From a checkpoint of a small image captioner.
Data: trained on made-up ball-and-stick molecule models, 195000 training examples.
Rows from block 6 of the image encoder of a small image captioner, named by matrix and row number. Rows with one number belong to one neuron. Each number is 128 + 24 x the weight over its row's rms, rounded and kept within 0 to 255. All counts start at 0. Numbers have three digits each.
After each neuron's rows are labels from the 100 images, of 14848, where the neuron reaches its highest value: "peak on" is the class under the peak. Only what is clearly more common there than usual is listed. The data: made-up ball-and-stick molecule models. In brackets: how many of the 100.
# fc1: MLP up (encoder.blocks.6.mlp.fc1.weight, 768x128), inputs 0-127
# fc2: MLP down (encoder.blocks.6.mlp.fc2.weight, 128x768, transposed), outputs 0-127

fc1.574:141141147105153189084151163114136095142172126130134145106147132143123087098136123137124130147144113120163142186175167140114151130113130144123163116087132095113106125100141126122143124159090179132163116096150111126154118120084183126152143162107166130128112123145117095151145157136155102172181109141133119145158162157113128137131111132132167153117108122176133140145095116149122152144137
fc2.574:116120112162082054173118110155125129112126115181114159151091131125161170151141145119150122134116133133156143099124085110157179097153162128131133150149122170134138128167132106157142154127190109114128117152126165138153139102132131159099160129127104108112132168115152140134120116142146137119084171122155127101118125092144126129143144120100122154123141137082134129117160168096104099098103
peak on: purple ball (83)

fc1.314:124160100123097095114107139080102082099179094163130106150119108104101120171122143135114139137109138140124152122096095134132117118119111140103121123102156098120129150113130113122114111134080170098148109152145117115111151139112093165118183117144118116155136161149130090124113114114195101158177106154107139109100116152125165123128120103148178105118121097120122161141115146104105140182120
fc2.314:135123137140150130148131109164133186145106168121100145089153125148114129094132120147144162134115108174138098113170129112092126148133116137131155098121118132147142145106124112143142120112157087139089135083113131135152093111132143098133110128095160156145128078103131123117157117128064134127117098105131071127137153088121101158122120139071079139130117170128128055103133134142137137086133
peak on: purple ball (87)

fc1.97:150179128148116114107162138118126105100176119168125122140101096184143132164097170125123164156126131165138114177107144114126140131173141150175133134103137116143119140082141163160127120094159170113140175144087147131115150120128128157098150096110123140115107124105157180142121150141109120158179103130113148105125137131172151118147134121115134136168100124085115126118098139131135138096099
fc2.97:090089147141139158129113127138142123142118159102131139121143165074140173090134127112171113082123130098134143123152113160180143118135130127094100095163136126090149145160120090112124103155119096138138104095166111137152125135123134126131098165137154146126164102142103129116135090139154143091103153150141152204116133133081131131122130140141114105141132117168158150161172097124087136118150
peak on: blue ball (69)

fc1.67:117092148091107137087128148158103151133158110147135115165128118122167106174101119151153090103113136139101091162151092107151116162128102137148112145124101131103171182126112100154137105107146142113131087118127110104127153139142127174124136122154137137163162132120140117150151140121142099103111102056073147106100118125119113145157147159148116091098157151152129101143163090145128112147118
fc2.67:116117155102179135126135177119100109111107119163135112125126091109143131141131162114173107095104159163160128115149083160107140093155120131115097120107127069090124115150132148132164133132117154154156127163117134120141112122102111167106117153119119095131106112097119160116113146118175113135131174140121171158081158159113085095135172118128132142118127099117154123079128136127085144094121
peak on: white ball (100)

fc1.729:138106122143138133134126110130156113131123175166101156088120127114125120142114120150095110131163141137094122117127117114148143090108139155112207132117141130147165110087144150106127091173137148149149154158134097104142129105132129153128134173111122113139184161101065120138151102108067119125091136132156137137130128132128121119136148105111111134136165104115088154182112095141110151072136
fc2.729:138138149151120124116121122163093123109153107143154141084101140142107149110126110097138134106068100075097123135129137148108189123162121127155095109132113135153107102127150145111118129129125083139129084134158144128147134169136137128162097130124101109078124082088163154118083138126148064090160093142086125141155120135125116157185118121145129137100148143127143112114136148108107156121112
peak on: grey ball (57)

fc1.230:139170071133094128142106118131119164162144151161133147158134166142163100127131141118145136153145098120202120123114080094122135147118126130087120148117104130126151098126117119111148131150131086158137166124118148150148139115149149134104117078125156152139194138140143140094162091106129090097119160093161112101145102156123128102162146122109156179160146133133115119133124102142138159139102
fc2.230:114086175148140124137132108154109110115152104058141103106127122136149146127139111179154129128140155112110127109142196119168132084126109120132145100136143170110136123113167124114086150112131137105142104104120112118138129152131113121156138143108125132161053136123061119125131143148128142131139124148152115138142163117131171130108086129141077085094104118105143162123161163135127120097148
peak on: orange ball (26)

fc1.647:159123144132104130083176150110116095106092125123123129125143182128106128122109160105125144134166127077152130133091098180138116152163109069123157083121138123154105111129098106164151127148121087124122100107066150128152165103150123148152092128138127087142082123131131128121153167068137139155141100130137108091145134131109124138160118107126145133139123126133105111092120125167103122108108
fc2.647:076139159109142178157091112120134175159114081141124151124128097139150174121098132152142175134102107171109120117187099130133149132151154101134124116157147100128108156144130144098104156150165102122081157122096123142117137140118146109112136147140155202124106144172106116110121154151113121123132173137093128151131112149111093088145126158129124163128146149140101125132137140116158135149134
peak on: blue ball (41)

fc1.119:090129101174114118125171154124167106161082156133112136131120097091113137103134127137100104151145137127129111147127127118107109108152092077122122129169080111181133115156117130117154127140140092126102122182144122150091203098139104121091105107132098128080119149147148119107114131158123149154089124151134144104110130124119165104102110119131126130091155145106100126158128084123099135095119
fc2.119:126130102084145143145101123123073134119167107118135098141130112169086101157155125109132160103097125104102145095070118141170122142099102160111135117145149138141092126090126131131127116098144127070132150070120122104153132163083123146181176138130137102153123147102121116139172128122114154126141126097124123125134138134153105141120154143094127152142119108168131091084108174141157129145122
peak on: orange ball (62)

fc1.63:102124128127109106165139117116127114153124152088130110161134116114159091161144119121184181126127142128134098141142128149167102124121140122111105067129128140096130119115125104133154147155123173113133068140140106117170102123104144110124107154134142162139146113143100098097121153150094141128144135132133114101155115091137133160129102133151139177112146179162125106100104169073149148169178
fc2.63:145123124115131145078073128137101118140172133179144120088114146131101178092128130143103092123122147164117161116090135111104143131146102149127149168130137116121128132159131104131089110138146118149107187142097145134094134153166094144141151131120116110123093111106184162145150127125155137127126131149091153178141158151110106115104140136097116116143117112085132125139127102167090107095081
peak on: white ball (62)

fc1.308:101126142108108159161134119142142164117114110139122127067125139111096082198190117104173121129169128130118188135093106144117125120137114115115137092114122094122167116140140175126124126118096156114140094121115086132118100137085111126099142183126136112111153133144106130143118145117130130093086144145104154134139171116119117134106092125137080121093157150129131148166100121121116146152104
fc2.308:106162148100133126062130135095124106129116118124125090175135129113142146076092116133145106100084132191132118110178120120111142129150137143132121133123121154089099120136112086120161116089116126062140143127143119092101119148155127138108136084141092162131091109127145135135118091168136113158124110144135094105116139160140154121161173150165131145124158137164145112086152122127135102143104
peak on: grey ball (76)

fc1.498:125111121123136141114134151104159146096105137138146136112099083049080081143142136153131149151080160160128125120136138127140158127125141122134101118133118110101128126148144124093137120123144192090176109151138141132132149144133131139122097158172121104156121160131088164131116117109137118128148158132155176171145095144137167137122155121115159161093158139100076119131155106166111119102118
fc2.498:118108140148136126127148108147133079185103115143094157123135157175130112140159113122122163122146131133093124148115144161152111120116121126133141167146117151141125113095152143117102079144135127153142179116155130117136104096135152101126118106074127185071149084107125127152117151118119153107110117109106040142122153143100128129110115129126148129160101138157191142104126156105119131142127
peak on: blue ball (69)

fc1.239:135175093143073142092135152142123134119172128105118088180149119151093104111153119097072113137109122092158100117132151131125130132121130155150125122131133140125150168103113111135098162147138123090144099125149189106192104126157127133154131124151158151107128113155136113127116156102078100146109119167084115134123150089139133136136108155112143090127171142155119139112153153104106147113137
fc2.239:135117115096115111156153086108125129086103136122107139098116133108181149131114128158187114115111091156120135126113107114140120122116101067149127103139108143138109106147115119098129105112140110147099151118137088135076171137094110135139107116079118084153146117086123135138169138126142126140144113103170161109109131146118173098121129102143131173131073110097121106184134094131161111133121
peak on: orange ball (69)

fc1.405:078104119120158143116151100121148122119156076142144098157098150135117109166131177103172130143105149134162102138066175135135112134135123125118118110078140128108109117132133092118124105147125186105125146125128144115148141116131116073134128158115139120107125155094141168113146118149110150104091126113119145118093130090169102113117156143151097192109088134162142162147109115107131153130111
fc2.405:154127130124129115140114158121121161170138172127094180113125116111161113089106083121110101090137151150099153142156091140105128123100101169101134150158138112110183134121095166141122193099138093143142111172142154150118125156130122183101096125135155139149120116139130099108137154118156153165140116135155133147104163133108133118155117113124177092136170120104133105116142156135143127113154
peak on: white ball (99)

fc1.704:124132132111120156082145143108169159161133126122097078138147123124152157135103076149166136130110143130144135147127118167100134145118092128121167114101121155135125103085115106133120150113127155108131135123086105111121119121141106186102156157112101165154117134113105119143144104104157182142105155107102115135115148131122107134118096111099144129188181139107138096153158119091060127129156
fc2.704:108139133153149100148141103136074100112136141129157127070129185121147111139169146116108166135150120115131136129163132089115068111100166127164125152132142107140154173140107114146116143108164083135099114109099116139176116113130153095149122105157107078113115108189156115135107162120104134141113128161149132114148109114138133108137117167132119102090107098131124135118130139135186147111120
peak on: white ball (41)

fc1.117:139137163123156155122138135114130111155147128070126131107123151131126147109129100120112138077121097158071123150142138130121105131156121094162139123143149109126115150108104131143144109081128159153138165156100110049080130148134129167136093122168127141086111158085147114096163110090117169126162107148122178122116112126108157124119139163097133117115125095109153132143135130117092094114099
fc2.117:101137099131110094106124145123112116075103138171135122136160087081119094152128181131173121137132131120113141091113147120122128142107182163108118137125110158125138108118161149109111143179124064129120080121133124186152159117137093112106160119132132122148163083149139145129100140138155098129105151106161085145103130115162117150113117099123152122108128160131092117119117135141169158150128
peak on: orange ball (31)

fc1.684:135142157108122112104143143070117092138150127119105135082148109144097102118159152103131158134165156128107106161109099149175100133141131124111170128150115136116136133144098134149165082121119117130094135163111140116134153177137092138148149125100152124120117138134157070125112167162136120151180141144077146146128142168097110148089109122103100154130119149099142136111100080104138146157097
fc2.684:147111127121099177082098087134127138138164101112155140106100132129170129123106112164157107131117113142147142104159150097123120088166100145149113114136154140124135119108112107129112157156148109144122105109142142084144109076137129179141142154128105092092174121140106123180137131158138149068106143146118096128142117132151117101136113106142145128089126187145184116125160177135118130118117
peak on: purple ball (34)

fc1.279:125173111126132135110139141107100153138185162156134161108139108155133114125160153116109119151087140151083128117133079161122103155073106152123121120107123153162118136122131134139098105148160188127136133131118109100169164090110170142155135147116091122134128116107085095097106148138122139175154121135142103115087094129100144112148151142134115144123120101150108089114088165134156121157156
fc2.279:132072137124128157140116124178165122102102099088129101137128130107117134130105103135131110092172123121195126155116124118140156115185135088166154138129129127118134117164136120119151168110124084152118120124096145146106116174166115100086122131133136128160123131137171183154143132115124153094123133116122132113179133098127129149092123114126101113165133173107154167143154118122118098123081
peak on: purple ball (43); white ball (30)

fc1.691:114088128096143140133101141109125139106107084172100143083115139090094149119113123130150162113110137151133164137102118171121105118115069148147139123151121130115146132094156135100127097172093115126116142099121135083116157175121185159134149110116170133116131173148109149116150121132122105122106110101130174137124102134097174168128143118134148113146094120113132171077146079125120114131116
fc2.691:144127123142114123149166132150163122115151168095114147112188119166176121126149149125092095147114129125129108140127118098121131130117161096079137125093122110184118085172085115123121147077147142121128140160113138157119112102140098096139114148141106116148117099131163116123094167133145118142123132149169090097107120144109112083108115084110125142092150124159128110170119167094107120145099
peak on: white ball (33)

fc1.122:128130111122082119137117176120161136109093108132124109137159124136119115144140115127104103160089117169079116112141139139110109132137125112155139073136153097175116137104146113141132126169110143084149112122111115160097156130151135132128135144067142085102113184103141101158163103144112140154143109170154127142135070141132133129153123093137134130175158109135097152142129171125162120086099
fc2.122:132152135124175151122116111123122126135144153086128166126108138141135157104118154139172160113148137099172170119121155138136159134125146105110117185150145163122155109137119137103137149127154106184099124139161143111118125114153119130123146133151118183145161108142122178131075155102163136104140163101119126153141188121123120123161142142132196162105130133131155083122121073124125126150122
peak on: blue ball (51)

fc1.540:119125098202160141117108120140153132147122143163146156154149177147153151129183103144113155146154138085156140148127107154101108148134136124109112105156146135114115125151105140139138132124158104128113159133126100147149154116105133128124116097093065131093104120126137142146109140144163067165067143142103124127099103116140116092051122125145102126135126143117103138155128102135105100115137
fc2.540:138131120086116184131136147094127145136099111095099109099103126096094109158115103101149101086099121178099092109124140121155134124109103128137112161116106098135129132089144085106112112113106152126133101129124162088115135112136126144103153151177172146166134136127088093119134131134091162101149106115119114138103108124119150133176103099134140131151103119124145127036142140122132150133155
peak on: blue ball (27)

fc1.218:105161094151142128125139145145100097148181102079159139135114113167143125135144104153152092153132174131095158094137150102135109098136116103125134169094141138121139146120129120144169148158115146126112150117166146154132131128162147159145090135112138140116168111128121106140147146122129092107066164130111127118134117064134125146180166137106136109134104183105153122157118151145103086150124
fc2.218:103140141104085114126084091097165144123111138139145130113126129100116137105115159105097157087149103147156107159131112149104138149111110160083085087123110122091138100098136138083108110105118106093115129126090112084126109117118157095107088101150119110152111133121140137130087125134114140129176093115133097147127110137143110151078092114155109114099118078149099136102155106098099135092116
peak on: orange ball (34)

fc1.507:146165125137197126093123142137165134089103151121160164149162095161136109085153104150128140150141122153166091128133110136163113127128109091141123168116139134187117097131164138146120102110166108125163136098138106100122152152105111092144143109150141143089110118123147101109121180152128112144111180119153166109135153143126146156154143120120132116107142144103102127114146118119143137061122
fc2.507:141128131138047164132121090127083093141154123119102127106134163098124087112117141149151149092110156087126157138086111116101154148130118163137097120122156115117151146111139141126128144142140174091149116131148146153145154173138154184131131117107107133133140123120115082134132133118149145106121111100109085129098085138141112123114075137118105139139092132109134137138104165100147093191143
peak on: orange ball (27)